Rows from block 7 of the encoder of a small masked spectrogram model, named by matrix and row number. Rows with one number belong to one neuron. Each number is 128 + 24 x the weight over its row's rms, rounded and kept within 0 to 255. All counts start at 0. Numbers have three digits each. After the name is the row's rms in percent of the matrix's.
After each neuron's rows are labels from the 100 clips, of 14976, where the neuron reaches its largest size: "strongest on" is what is common among them. Only what is clearly more common there than usual is listed. The data: synthetic speech, music and everyday sounds put through simulated rooms and audio effects. In brackets: how many of the 100, against the usual share in percent.
# gate: MLP gate (encoder.blocks.7.mlp.gate.weight, 512x192), inputs 96-191
# fc1: MLP up (encoder.blocks.7.mlp.fc1.weight, 512x192), inputs 96-191
# fc2: MLP down (encoder.blocks.7.mlp.fc2.weight, 192x512, transposed), outputs 96-191

gate.270 114:137171131118105118091093188106136126171097155157117174125117129102150146098121122129128157095129185133123175095119149154171143149147173115090172116083156170120096136164161114104112145156125119097114156164104129124147116131152133137146101119107118071150094107139137107117115150145111116145
fc1.270 125:138132102138182137131132105157119131146160089124122130127115115128141114160153109099115076137164118166104089104145091112136115136148119142143130157155092108129113139127142112116139088142162122137130135109160137100083146149144120089147141162113102129117142137144152134140102132129131119113
fc2.270 132:130159104093070145155118131129131077121122142155133175132156140100144162098126099122104129157147120112134110102133181111149106136128112139114115110059096197138093149137147123143096165146122117095192139164131113126187111128076119124132115111114097141125124081097108093125140120111123144123
strongest on: dry (42 vs 20.3)

gate.213 105:080145150135195111164182148155128145131107099094175161127148151153113086140101153115124113095132155129130126107159149149089144118112113115094146145140151140157074130106138129123129118140109102103117149175183141147140147067140122105121097137171142106140090111166125140131110149150146122111
fc1.213 119:144098117149132141117058135087126075132163139145123118114123132049118125132123140131117139149159128136156147130135131102113190161139146120132102114124126097159179143113113140130121124137176129131147125086077134135123121170151146108108107106094163099134114140127128140147112121123097149136
fc2.213 112:144142121128110135166154135142146174108114104152140119125103123138162152120109097117137102087099144128143106120127090151128138121110122129121119152122175133130099128166142151118111141187131150078119198136152128085152158130115132101137132178183075126150099096096169143088124113088123095107
strongest on: band (70 vs 24.8)

gate.413 096:132154097173146098128133157082145134113163118138142146147098133135119101131165135152139110114121135132113121089144100140125140086133112105077132141149088101124150126114142107122082130169135144094104098104120180134112082097189102123149134128139139086151100126144148134107113153117138138154
fc1.413 089:116131099110136138072131101140115127152138111157141148118121102115138153180140116129128121102145105128089109110144124155135121103166150124145104123161172123149128085100118100130125133118141155128091158150141101134106108152133124168134141150116141123151083091095082141149164112118153087127
fc2.413 095:069141124110111205164133147132122137154134145098097151130132148125123115071123137106147161150116164105108165160185155130129108173139080121114139136140105131140131153159161142112138107131114124122130123119131130088124111159112134135127082166138158105147132157174162128120129097121143118123
strongest on: telephone band (98 vs 13.6); drums (87 vs 25.2)

gate.144 091:133150074128126126115131091130094186111134144104151115125134145114150139143127129152127125134101126119143115144156120120142084098083104109081077132117125151100124135119118126124031132173134106121134117149113189139118126123108141131129153099144133152174119093127151149123118143173099125144
fc1.144 068:111137105118160112155122104150106134139130093164136131149170132117122125137161109139111146107139105108132105150130095129114139079064146133133092113107172157140129146103106088134106105120139106125114160134113116122142131122158144159191151140096115124098119123161128139103131122112107110127
fc2.144 077:133137116135152105101097121138137142167140110138108162138135096139148101133137118128075121117160129117114142132079097128134126105125122149123140136161114151100132117169152095148155147116137116126126103163126121141169102133156082114163144113117146086094121109134127120084125152056114168117
strongest on: drums (53 vs 25.2); telephone band (47 vs 13.6); wah (40 vs 13.1)

gate.122 106:136139164100110118112134111181134104136124088146156142129123101159142129098085105080100130149151140098099133143117151139135139103093109091135151147105105143115128116139111143119089130131134123096108134117166107129109160146102137131100140117143088125198118111112164159155166135187145170157
fc1.122 120:116139113122119204154121113193114131133142109114111144147159119145126124126090136083105139123153154094124125130102140137159126138091102101131143138068147133117138138141132165112110147133144117100147120166143107124167140149103140157147141138099091115160155113127138113115149176180124126119
fc2.122 129:193102140162173108131127126100145138156118154121129087188137128139107106144180143149185094114127112131128101090120133131138169136161118134120107141156119107116146124092108128162131183068110139118116100135132148136107123132186073118115132145120149112095137148176130107117119131113138139112
strongest on: bit reduction (53 vs 13)

gate.448 100:084145139150129079125135102128117079117149146115139122120154135157143123132118107124142111156122134137098121139148127104138080109107087120085113153158036177158104103138128160139100105154112126132115134132169137096112120079098115109168112104162147142154136127109177128170126146111161132137
fc1.448 092:132158107104153112146130121102121163116130139123146126153159108119125100100126101142129075147132170153110112107146133112108100138130096164119125185191107164154094102131121171135130103131089129115115121158162121087113143165159115110104095158123170185097134119145096129151095105128128141141
fc2.448 094:133156109140131129113103142129163112092141159114125108127182130117085120109158131129160092141110128138145111122149157128103122130108142142118121118129123151136113101106140133143165153097100117067168086121106110127134121110129142105145081109130171159148163173166122094150115131133109166139
strongest on: number of effects: 3 or more (39 vs 13.4); bit reduction (38 vs 13); ring modulation (37 vs 12.8)

gate.363 101:098146137110130125114085127111137112117130167143127151155175176100120110100088146111091143145093148122127124133113133116115112125124106087076149166103152136111106135157142082123113122160129071119163114150136154149080133119145114112139149122114135141141152099132165127153051151179094151130
fc1.363 094:171073143126115131142117117127145115083119155164117111110132158112085130149108092090117182162122152150171160144118103110147155139116114121108143114124091180116144144136107138109130138152162092195135097083123146106122123144120083123126158102125118140103154169167159141112093189117128154131
fc2.363 094:153127097135115143129106130166124117133141085131110149125111120111107112163144146124122141151174118130154110140141112120154117112129132097160161098167120153127161113126139122146168136030107150130143136127080090089161119107111087166101130114114132091117143121115088167126145054098140143138
strongest on: dropouts (69 vs 13); dry (46 vs 20.3); number of effects: 3 or more (35 vs 13.4)

gate.74 106:112129094067121107098105138096061117165156099113135182107084140124146140127127140134126125133158129165127163097145082115133106126184114140124141117148089154128133093138127143114113123149164127178095159149149151121124116119117094109122143125094121108128155141094079118130120133109116091120
fc1.74 115:129133079123142102093150118133121140129124142134128129093115118184163137148158172101119150116150125136098148092123097149142132119150141146117125114151136080119161155092109093110128104133139128141136108070123109115100137081187118112115125141158123083147107157156133164112164160140130095163
fc2.74 119:122140163108146141098082133133123113129163096140049180113100142147154130118111088104104136116140157120084154165120158138094120172119120167105150184149114132123126086161168158126145099105093146124098181160115112149148104154099132143143100131111158088107126124105109112123127172161135148080
strongest on: everyday sound (51 vs 24.8)

gate.242 101:161117133094133080159128117136118136135115125115130128119116135153153159086098140105104115137117143121140156076060132128139105109127129124117128158123117141133136152135140143087077115165122098164130112167131121166149120119154125112107148106144108148147111099102130149128136167156139120111
fc1.242 115:167157099179122141149151093127152131160110112131147148136172139130168118177148117142131094152112130125140114164138061115128151098140154111119141092137154129113145147107100154156131105128139132112134173102129140127087148127120138122158157124170107135156097108108103173110111109130101131140
fc2.242 117:111112091083147149114122136090106087161136160148133146129149151072109102116159126136146141169176160100099150146105148109101117163132152125089138158136141110165105111130146134170129125118125135100171133094127156144141123140084091104129093124095122152140187119098137074127120124104126132104
strongest on: drums (98 vs 25.2)

gate.157 103:108129141129112119095165133104133165144143134132126117167118103157156179145110154104084136076126119112138144108145141099146102103115123109079110121125161077119106128114098136139094146160157092157139183107155138161125165133131137129133136109125160142142150120088136126097112127127096105163
fc1.157 100:154153120113141141114149144113130150123142142093128126135156120129142149164134124128119157078123199154110150127134122140129130107117098154067152110117191100152117092124126116122143127133117104140110180118139125132118192154169176103143129101131141157122129155142154140102075126139095130162
fc2.157 112:116123119156086181115125125109118149074106128184091146128081146150134130122067095138137101103065134117138123137111117127147131140111116154116156146098122122122086138140098169107185094046127104132148169124114116112115126108141125111180106137159093162130175168114123132125119103170123123095
strongest on: band (85 vs 24.8)

gate.264 110:137146134118088149117139135119149147149160118124116116119150136126141168118162174100070172099093165117139154083120137146165094148128144130088100162122171068149157159102128091100100135173110056143136105160137135093140121108113118151117123124121103087138090143162151135129117133114093103154
fc1.264 118:097148076102124132158138138150125138130134119095151165116143168093096133107115129130164091174151152078122133087128113155146129177127082103108166155140080144109125123091102134122135128119148138113124123161131118157134117129122151143081144134151140149155114116091089093130177162159147124154
fc2.264 116:137181105108158130127134125124142131099114155134174133156102118108153107129124149086122130121160092151108136116098127128121145104101138147133076118136090179147110161119106172102097127114116104129101105161195119140112094130141129125132118116152106108134117106113128175124111183113136110161
strongest on: everyday sound (60 vs 24.8)

gate.296 104:175099170139097085130109147119121108103131089153118103121110152132112173122127127127106134158114139133151139106114146137166082094091141081110151119120129130138111158124111094084098109157125126108140131108129168157128160103115132126111142101106113105148119163132145135155114120129133178153
fc1.296 116:113127134148123181154174134112143119113142153119124163138162134146146092114147104120145158096160148106110124184163138133102195144121119135106122127110143130097133127138130161151121164129110144113110115185105129108135128150117092132144121197129119141154132077123124137106114117131117113087
fc2.296 116:152147174095118103104114123141124091151103194158126136180135128130112136106146108113133130113141127127118119115142147130125150101162137111093115148069086163133108149162138092128084148193087094114136112104159163143113125132137103108140121117136121125180134164102185149148094082159151131139
strongest on: speech (96 vs 25.2)

gate.269 110:146111117129117088120120169100157169142131124133149081150138095155129132094141160082138105114072136137109112070131159158148107145156151130129161119108140119126134148138131113090112119157120133134163123121140147131143136142172143104046109162135162122171085095118145134111134125140123131191
fc1.269 111:143124136128127127093103161110151144090133085063166078189109135139124167127144159121149142125065104118135125093126160141156114126099148121122153114122090165111143113147121142104123146139129145139121102142131123145111116096133103161072121149156160127165143107092084102123155109116139142157
fc2.269 110:124175138152105159119105132119119136130131114177102180078095143146146164120122116117125156148149116140152153122150119139103094116181118159129113115180104134112115141133126138114143099110118105157119147124137118120155097107094133138170093089151124105126082181163113133107153155121146084133
strongest on: drums (85 vs 25.2); dry (50 vs 20.3); number of effects: 0 (49 vs 24.3)

gate.435 095:155174129125154113142091139164083103156105132135152124152152148124140128094113128111102070151139168144132119109130162101136145139126126084116121143126091152135121111143136152112094142155171121086115151172143159128120156126130137108155139118113143114162112096094123082142109158154119143109
fc1.435 091:149129199128118102111128125161178114093131144083165108111174136102140116116111126116137144150147133103127098117107135122149162135168135129137166136128119090102085142117151144158137091126133087113197115146147125129142113155108121096116099107136087138146097108143096107134126117110116112148
fc2.435 090:089079141157112130116169118140105122094125136120138133113157092138118125161184124138164152117105104130093161123159127110163103126153100124147134121182187119148103125136164127144111128135153135107122127110177102105158096109106129122152161123101131136127151126150117114119149138109153095135
strongest on: everyday sound (92 vs 24.8)

gate.124 069:100118173179154083126115102134108128104151127141154109132164125165144157109124120148098081172133107127059126120158129120139109102103123095098069126127124126131122140118133077118119093153132142125133112115150124164115164159135116134147131114110127120155127109160153125169106127123106159134
fc1.124 047:118132137133133124110117125124136095160166172151127127140133150128170106154110163129083159136110117119125124139111126129179102141145135111143152150083140113147098152149149128104141116141117090086161105142123145087128103133170102163148144143127110106119135092070175147149151132128139158110
fc2.124 044:108170129086136147122131145092139152158160089151091151147130120179166160120117139106083107137124149125089164100081146126122129129132115110075110137099140128127132144130137108125091157156103093189125138142151156173142108134154072143147105155144178098133143134126143130102122130156134132109
strongest on: telephone band (77 vs 13.6); wah (49 vs 13.1); number of effects: 3 or more (43 vs 13.4); distortion (34 vs 13.3)

gate.447 098:117123102110113084135170147135104124133089138136173132112101122170123122113122151083106109133111146161144141115089145116088075143103152091105131131165109125118143139167122113103102136146123155143100127129139140137136137081078113082099135164150122136146149099123123160139102137135159073156
fc1.447 095:128094164117122127215122149137135156104153127133128153113108102154153125126119118098151126120115134154112100117099123136166145116131105136134132066064119123130142158129113139085114085146130114187131145156124140165209136126134155119100123120120116098125123135146160158099118130156134149138
fc2.447 098:137115077100134113137126141098115121148163143143080133093140109091141094147124145120155128137146139107075116177166143133113081132115081143122124125119183116122149115117141119161112131164159174069138163136086152123118145123133145165106145175063153138136149076096143112099118114149126126096
strongest on: bit reduction (87 vs 13); drums (55 vs 25.2)

gate.211 093:156151122078130130133157136082121110199110155118098087128126148135114158114143141121131141136128145150123141090110156139139086122159188112120115099087190092114121149145114094146132124147121126127154123081139128170100154131076123138121157155119112162134141122102143135115111166120104133154
fc1.211 099:170113099098125146127171136116136096167174114144081098102089104158140130122142138121144137114133130125108145118118146157124121132148124145145142122165193064093145108128138082131108101140149108153131145088115127144115117099135138163133117153118095113137133165163149141092159141163143162131
fc2.211 094:151083120158129138131151137140158107121126112097114096141161132215129134120141098123137109102102146113136130150144165122170106145113117125140130132116165137091123127122127155134124152047162138096139106161098093139081124153128143159146140192141142169110118105147105105129134148131130140137
strongest on: dry (45 vs 20.3)

gate.351 090:172135156135096151133127110141104124119164120140098132110100137122177162160115157086127121159155097110134104148130122116134104108138158092128077150105155100125118142123099143072094126149131134104138128156120134145107130126113147160147089136094089122177154128083126125163149128112133140099
fc1.351 076:106122152103096087114082134123139112127105116075135167138145147121077150103134154108124128128122146127178141119155170155117107165122125147136121120115073089143111127128100151111129112120124123104162166143149113135134166171089156061071125131121155144114126157152079117136118082140105121129
fc2.351 074:127109148158127146144100121183160113045160109105158133123169130164116142137124101107131108118140115104097085175159113142086096127075113152154128146110137160131141135110130161133143088172118102066203157141138114129111158135102167108146119134137119165167146122141109117146157142150138141097
strongest on: reversed (31 vs 13.1)

gate.355 088:101114147138134114083107146117099151097137145101150140135111146157125128103122159112111121109134157126137167094162120135150102102115098076054117147148098110093131123142127145108034135222132097118112130137148204117136089104156096083141120116134124102208139153140139157138090110159119116133
fc1.355 061:111139144167131135107086133128134123117150152121137143148103152102157136106101140144132110144121130107149131127190087136109118101101096146126115134131091158113117142121108147126129115126130084111136190142098140110149084092196121133139130084133110101134117175144143131147123099141117111139
fc2.355 062:158107171119109111115108132112117103102145104110144137126091139097136162126128127116126128142115140133108143115159135143161125106110106124097143110122063162134149142111092149125084115255096123143111151103148149113140136094156133123100142102106105145149114151140109132167133087146128155161
strongest on: telephone band (87 vs 13.6)

gate.166 113:100112126075125095157165109129110131129122109092136100132123152140096168080099132108109150144091135122147167115086178118150099176121125131098123141149119095106091146158104087108111097135144089200105081128126119121146124106111133132096145120131114156110136142164170124109127153101124113162
fc1.166 116:091135160143134162137128162156154138120117088125120118148079147134128121127111103122116128091090151136136184133145109116109132128109142117124181125163109117131120099147128123104140106112102137137095142101120117122101078131098124110124107143122144132124145165183158125126103107109122140157
fc2.166 121:144135111132101121123106122089110123136095184157147141133171113103132099126121148152122094162148131127144071127098141125129155117151143107137119126083111129149135118092114128162127149183110149112187100136147176117130165140148118108114141122135137161182122085087107120180132095155131140101
strongest on: bit reduction (35 vs 13); distortion (34 vs 13.3)

gate.271 106:141142138131164084104123108108117100159136168144111166130131115144116116085149100132150148108155118160143129134145121094126126111137142126131125120134086164151134142124133115137123139132148092109084102079150175103125169118121121059153130130095164139135143137169204151187078155133133145144
fc1.271 116:181119152123125101099126107127156137157081118149128088131119137116116158160115109147128154119142118053145157102088138122162162119122174111123122107125150096126130123129091109130115151140163088142092148145154134159134148110097160140121159112155110111160129144108156117160171108129140117143
fc2.271 127:126133142109125103128111109136145121176145098165130113088173123066131143104138103149102125166162099113143102134117146126100082121163143132144098127133163134112105143117159055143127167128110111147113090125134102157149124133075159151125148149083108123095095086152147093152094125124126136122
strongest on: telephone band (91 vs 13.6); drums (87 vs 25.2)

gate.424 102:095149113093084130159166119101142128117106123105176123138118163127145131069155111129143142120115133145123116150183105106134093113104129121077135119122081104104107123094085141124096133160087119130106093118114172089095132091119135109106149175127116160130120122120160099126069085116135135131
fc1.424 118:116123164140119134142147121131155152118118143121133112179127138143157113095120111122152098126049135111062122128141172126134137176131069130095166175154127096124107129144139165124119122130115098114128155129139130076091121115158109138088103114165126148125137088108144145132116103165161141117
fc2.424 114:136168089100127132116054136147135150088167106125106163143134137130115128120089171112135129130095115128114111117147155142079118141102127175146163169107121119145085122143150145091159112067127121083191160126117116122129132116135180131106070093147167139113115179126140124101138102168129144141
strongest on: telephone band (84 vs 13.6); drums (59 vs 25.2); dry (56 vs 20.3)

gate.132 093:116122141102149114104166146123136117123136135143149131130114108115126098104122122080098106083145125167097117140163139128082131104109105122141106149136141100137113143135131150096111147131143108088135125145165128120094143136122143089114155177122156137127144117106126185172080121138142130107
fc1.132 106:104166122110148123116091126136130137132131166099162142145157119068109119086123128119136087144126108136084102142195140119106114122133144107118113153125116136151108114171181118125118148128137115081151110129145149112101152173109145083128122144123158142153136095122188146162074080139137120154
fc2.132 107:144110160157090123111158137141113125115136097154111165113094138182176141147112139125130166100107138158157152152114106124164151124113177139156156097116116123138143118114083169116162110000133125157099154113104098106115122114137097110135111102104104098104153146155114148135117164117124122129
strongest on: bit reduction (53 vs 13)

gate.395 116:137161165121134089081110108123139115148117142137105145127095104162159161124146124111116151135156149123109143100089138127172083120124179104100116146129094160141123143116142117125087140164120127104094118095162135118110148113096117099115132125119110130180122133134193131161131131136148131139
fc1.395 140:141112120150126160160144144148157160117129160106132115164181141143130118152156145112152114119096067103156075128153139133098125132154087135159115153159178072108133149138107145118140095106122117108178118158162126109144128151139142122112124149150126139109129122134093142112149147141132122128
fc2.395 141:141115168140158123094134142109107119100110174080169089150142131143095119147161168109153118112102177144122132081107127131151154103130134106114098158145179119150149120114108111133122145241113137117133103158138166141080122156184112117106134122130154125152136112144112149154113125127104126137
strongest on: speech (98 vs 25.2); dry (69 vs 20.3); number of effects: 0 (59 vs 24.3)

gate.507 108:130148114133113162129137150114138158093115153158143119144090187131150098132140163062128147103141149129135112092100122123120153155162141077109101151097160118137139179154137156085108166178099138081098119109168176114116154130101108122116128165123099105173110130132155171140095151116117097142
fc1.507 095:121144106082111136140106103107129149138083181177123103129116117094118107155131091155159136100142144128151106118138087127106136103143154129115094108133155150147174171127115144181129178142127108131134117095143158164127149154107142141134147110109115143136120164132151167161130076106145092135
fc2.507 103:115133116112125102145102168125147095170109154145151113105140144130140164131148118119126088125115155112129139152136133136138138119150113103143121080119066114135162159140139080115105145164123164123157138114125101127123132137170120084154200154137109105124124124153098109104150127098127120119
strongest on: dropouts (58 vs 13); number of effects: 3 or more (32 vs 13.4); bit reduction (30 vs 13)

gate.436 096:158105120182120104155139138104102169106130091100138063115102135129114143180114106159103095142060126141160102123112115125130112120105143083126140093156101145087130131123106127114118136143127165198098126139113168153171122132118125107093118094145153146125124099113088142124124155131144144143
fc1.436 111:130160107123114103130118118127157089136134178159127141124164114110157134128157161066146131163140104140099124118131152098112111127140101180144080168133120133133105165141153101122138145106110119125190109123150098126171119097145132105129119112139118116113137137116131109115130141114115133131
fc2.436 108:169112118142152113145137094149111140104103131116132092102133116104109123169108125164119166140111147140150132150121086133099157091141137118130185116114102118109122101111107113139125094206146143165099128090105128098139133135139153123123167100117136187116120124153131133106126140160122139143
strongest on: everyday sound (64 vs 24.8)

gate.29 087:122102153119125105104096127117133097128154128172140117119109137073131117128087123120122143121123137167149137130132127089137166112107115128121092119114096121167147146110104169128103144153140109150126138103124143122125114121159138087135130105101159104129143204173149148147069083134114166118
fc1.29 094:075091147169129111107130125137121150147161122108119095098128159129109100119091156129139071100141133137089096128101112117066091176134100115143133140164123100127148125141152172151142136120164174118140133110123144145154141143159133099122148116113159193130130192130089105152108210120126120141
fc2.29 086:161135111104144151142142169164138140134164127078137083131126149103153145141128116111135123115088138128093133146189074132101127109128113136119151126145120108089122119182158167124126097164122162071126159099113126090132125086114120134098131141121145112129139142119157152109139129128123124127
strongest on: dry (48 vs 20.3); telephone band (33 vs 13.6)

gate.225 104:138165142128125127119103148124103108147125136161104171110128141176143121145148164126051096111172138143098105130126138128117120104125102094119082124088152123137155104101137127108107154161103136140166129141148156167122165138130117124183150125110120116143116131105079127172112143157114145102
fc1.225 104:104069117098111111115164154107101123119163104102135134117121115108117143099129134128178139141127139099137150091109128151147088132150122138115169140185126121105124138146110097125096095141140115145118156147147151166159098089149116115097103132120133119173135121133127122080157121116151107149
fc2.225 114:150139161121058103092155127107096111162118155117151131127129126137119175129152144131136099116117131114154159088146142135174106106174108106124097119110151126111145136137102121134078153134126102099148135114169155102118133123123129099112160116134122131190132159097133146147129107134117109156
strongest on: reversed (80 vs 13.1); drums (73 vs 25.2); dry (56 vs 20.3)

gate.439 100:163106128165123129111169152133115177086124115099129156101121153113150121151114162109130158101133118106132146106103105146146126092144149080103133134137118094105121117066106156094063150149115137155067115107138125102130104102136120138093143119139103151163132083121101125104159147134146121177
fc1.439 108:126111153116107163126148124124145083105163146122083165098146151080157170122143141119144146154128117105097134191172121102145143139121082141144130143108122128132139130116134167146143134113128126092155162123091119137104104107095136138094116135122144149130157113094156127138148091156119144111
fc2.439 107:175119100126142079113146129133118128089128111167141158095134097165153114150134143111131165073170092178105129123096149175151146092132158153138124106113108134114119103098107118118105141123139152140071141115145105122105124130156131133161147155121113132086102101132113108073107191122130130153
strongest on: drums (94 vs 25.2); dropouts (52 vs 13)

gate.313 108:076127092113161085107118121116127168144152140117141130130170124100075094101118140110113139152116145154098136124189098115091098138138108110087146129137169117122117135140142085151114105154153121124153107119126156118139130140119140113111145119133152162140101114126135149091068111165089152147
fc1.313 113:146084164174151143149156153145165136145136130134128100147093100155123141125134094074144138101120148165150126101139123116139138139108135123115124131142115126151137167098111155101131121141163104115143132110132148135134155122115113092123116138138132109116123170186171151118094198098136143143
fc2.313 128:168126115109084162097156136121090122124115123154148104115123137123146170171089113144132154106107154110128143156163081151119164095143069096136109123111116129131127138144092181122119144127168157108101152092173140089076109140131084100143157128148112157163137148129136151135143126139129092135
strongest on: drums (72 vs 25.2); dry (42 vs 20.3); dropouts (33 vs 13)

gate.22 088:112160126138119111131115106108130137147126146116127156174159103122163128114071133115098106115095159141100148123080143122133124136119165144108134178114145138141123108162152115135101137157134116154139090146113128153136130138117139134146105127165158138152113051060144127114108148119115130134
fc1.22 096:141104144148121097112142145099116174129122139139139101107122104139074111126137141131135122123126129169120114113148141121126114132138108129160081099158136146191145158129082148123142167128142139099120141101162134089127170133150117138096151123123174143096125138147121163163089101104116110192
fc2.22 094:086145107142109122106073130129102149119111142123124164136157132136129126150072128140087159116109150127139145137106140136143106136157140115126148135058156152127122129152165108147121104182157146120129114115095134132119128166120172149120147110128136163137110047112115130083131129153112100148
strongest on: drums (98 vs 25.2)

gate.397 099:126113170132103102126134117145109108081160076123163145112121177114110145106114122107153113164103117106111128157128133134085139122104083121116131153175085100099140103166128185104110134142132123121096140143160133109136122115121137091094128093123118159168145167136143138165132126154161185121
fc1.397 078:179153163114121141103139146100122134167138108122147100121132148091131181143139159127125129177144127108123125117141079124097132117120145107121073157141118136124140154066125136121158165127131166122141109118128141153126147123103110129096120096121114114125120117084113103145134142115101175116
fc2.397 077:155112164121122119101107138123108088136097175137132139125092129098112167160101148089125154110137150123109174110126139100187172117184126117148127105107136137123119141145116122110114113111144107136138176092146107156078125158148114136107171095103104151165134170164134142127135129152102143145
strongest on: bit reduction (46 vs 13)

gate.15 102:095117131145126144118126132105134091124123131146099154120135147187162106123105149128123103097164158121110139138126118131136146103099125094063130124107146089112151132088112120127096142187127113120137111113131171136090147111138134124145118170107106122187152162152161119167111138169149148093
fc1.15 080:116112090142116130142159141103152105161156101113109147119148127135151126181161134136116129124145120143131108140126116127108161139133117108108115089098157130116113133098121112102161127137140140115136111119107145092133151165122140168115110159113145105092126103129143137133113155134095145120
fc2.15 081:141140103112181115106091142131154137141132146115150121150164122070154118122157136107167091124146127129064117130119120123123116145109129134145145161147092162145109103145179130158140158079086153103114148136154121133176128097125113085133158101128146116123128103078118082126113175111125113112
strongest on: everyday sound (75 vs 24.8); dry (48 vs 20.3)

gate.368 108:084120162161102120117133124130130123153115152151107173150175117136131121116141136117103162130114138151125157136141133119154113130173122120120113126126148081132119130136108099129113098152115098099118113121161132080120113113106094143151146150133110136131135117111150130126097075083109158157
fc1.368 123:124130147154116146141157140122141161116111117112136146135121125138145114157094145137082143105124131146162131112144103136132126134146144135104109164183143111121106142117124107110116119148110093116139124125141133082101118111108090098105069135167098109124126108145130167156117136082149111162
fc2.368 114:154138127148084160114113167144163105139162105138100160141156117117138180154152129130145120100099143121139135129164137122155109135158081151139115135126148155103126107137150125141154185108101122069164129136096077103115113127086127119116127138130148153119128128168161099128133122117120135119
strongest on: dropouts (86 vs 13); telephone band (37 vs 13.6); number of effects: 3 or more (36 vs 13.4)

gate.440 094:130123176124140127113136101115114160115161140138148077129134090119108164115108110141117121131106129118115115091135079148178136107145096121110089170120134120156088113131120137142112131156117092139132144110178149094136153132115110138102111095144116088174106124077204135166144127153160113101
fc1.440 085:147080097089155127122179151141135147135104177134103132085129142122136069139149105104206106124151121132119102141135139152116142156184136113147143150114169085109120116100106094125132119127125135107097136066130131091102126124125119096095157179139128142125125136140111137134133163168148114124
fc2.440 074:157100128124186116128134096149127151126110135092135096100133129112106106156155141151163114142125108118132110149109090134129127077131120144143106121143180067085138118100094086160128102171103116133131095077133124132059144089124129094115175119139118147100149150165122148136107123152145157118
strongest on: echo (34 vs 13.2)

gate.388 112:153114141150143136146171146108137112103158133120140115147151161134157131079110087115152092116096123129075108147141139142147100102100118127119080132100116192114109138128144149139127107153096099099126133103170169089130139138112124108133144131123122183146173107131181131163100143112149139119
fc1.388 129:095129122122130120133154139140113178088121173119141120115142164085130101086087126118155077125079129127105099147145150122123135143126111111120090153108130157134083138133122153110115118140160117092153126110143147089106133171149167101109102127125146167135133103123147131127104124168106109152
fc2.388 122:149132129144131130121118132139166081142146122106094147181151128178136096117164120099154154113120144127083150131150152138122176155147116169120189136152118105126098099142149169136174111040106135097141146144154136103130120149139121119126099083151154111119108170135140108112117163128128168140
strongest on: telephone band (73 vs 13.6); dry (61 vs 20.3); drums (53 vs 25.2)

gate.337 104:125115160115150134094086148151127156116140076100150141172118147136127099127120117129099160122113109125160112112140112153116121080106161060128142114119111136125141131178140106104093119147116122129117118112137153100102152144125125153098127156095130110170128120123129154144121084133132150193
fc1.337 106:136138109134143145123105153112126118160189134170076134122096104136122106132136129106140151091176137143091131124134153132099133152130143125137137129128140102177143117134138112120139155118116148128098163108113123099140155128171134153136086170056156100121110172143170129113123088125127124139
fc2.337 109:188120144169133143122172140091156143113115113095157126139147164156140147165135134115144099146085148145141119117125105106164123118095145122129123131144147177087136161091117156125159154046111110140143103148114161130082114118154111144137120127157103145176143090150113158140110146130072112142
strongest on: dry (61 vs 20.3); everyday sound (50 vs 24.8)

gate.6 075:119122113163084110123136155092138150157159115130089177147121111125113147105136137089136134131103147150094136086133154139139076143130145120124155135118116137122144136113144104112114128164128111126133150122114156116178142136100111144118129131118150142153116083107146132111118135129100127173
fc1.6 060:134169110115149115110143116136114132128123124129167141136093150184183100123094164139076125094136094109149133142131138142120145104121101133118094127109162133117107141153115124111122088131130129109082131123137124125070149118197143143146093148126095107133100111142102147105123143124094109151
fc2.6 052:112151091114096107148141128117153165126120121130164112123133124157131160081126133145130120141101112154154129088173108116137105099139117114049127093159145108157116114096134152113080151231148105136117141128147150099116135135133169133120089128117124158134119123127118146149121128089128139185
strongest on: dropouts (37 vs 13)

gate.1 092:117151101121092119139141115142117148129106128190168117113129104140153111115139135127130173098131116126142120158112148121152122104113100093078079079129136152160115165101095159130068166153115155111101111134148124104123117084140112164121158148126134112150089115157167147154138115089171114152
fc1.1 085:153129131140069122125105098133125105099123126140150137121156143151161157139150144136144123114164111131135084149112112140119112093118114119084081107056167135135119136102103131136119149132072146117160121142120135142124149114105108139133118126144130150127116124138099122169122169122148135092
fc2.1 078:151125121142094151113143144104140162114114176112157122127134131157139106129178187138119187109135095133163131107128128122140164107162102134105111112133154109119112153128108154095087153075112128123116108124143161095123132112164102099128111132140116102097090110111148150122119142086100121140
strongest on: dry (49 vs 20.3)

gate.161 118:081131137163112109119101103154130116120139130112130162127114175154168119130154133074087076169126118117135133115126122110097120121107096063055140169122089091139118128107117182072084126154124117139175145139144128163080133105126140087127116121145111134162121126095143118171122131139127147102
fc1.161 142:117128110141138140123140125154145140187139152105120116152141123143130128129134139079137144140111120138108110102142119095123143136140147071115153142114149123143097145108157128077118115138180109106177139172116134122149110113117101144168134130124122084126101079104163123090124150121082100106
fc2.161 141:140092185183150129122141104140112112166123133082109108160103124153123132136110141137116129109124123128149108129117153106109194152134181119138150155090120127129124102106139140130144141086149123176136116129090129155076154146134099136117105114126133103105134113121139149164138162151146121115
strongest on: drums (97 vs 25.2); reversed (35 vs 13.1)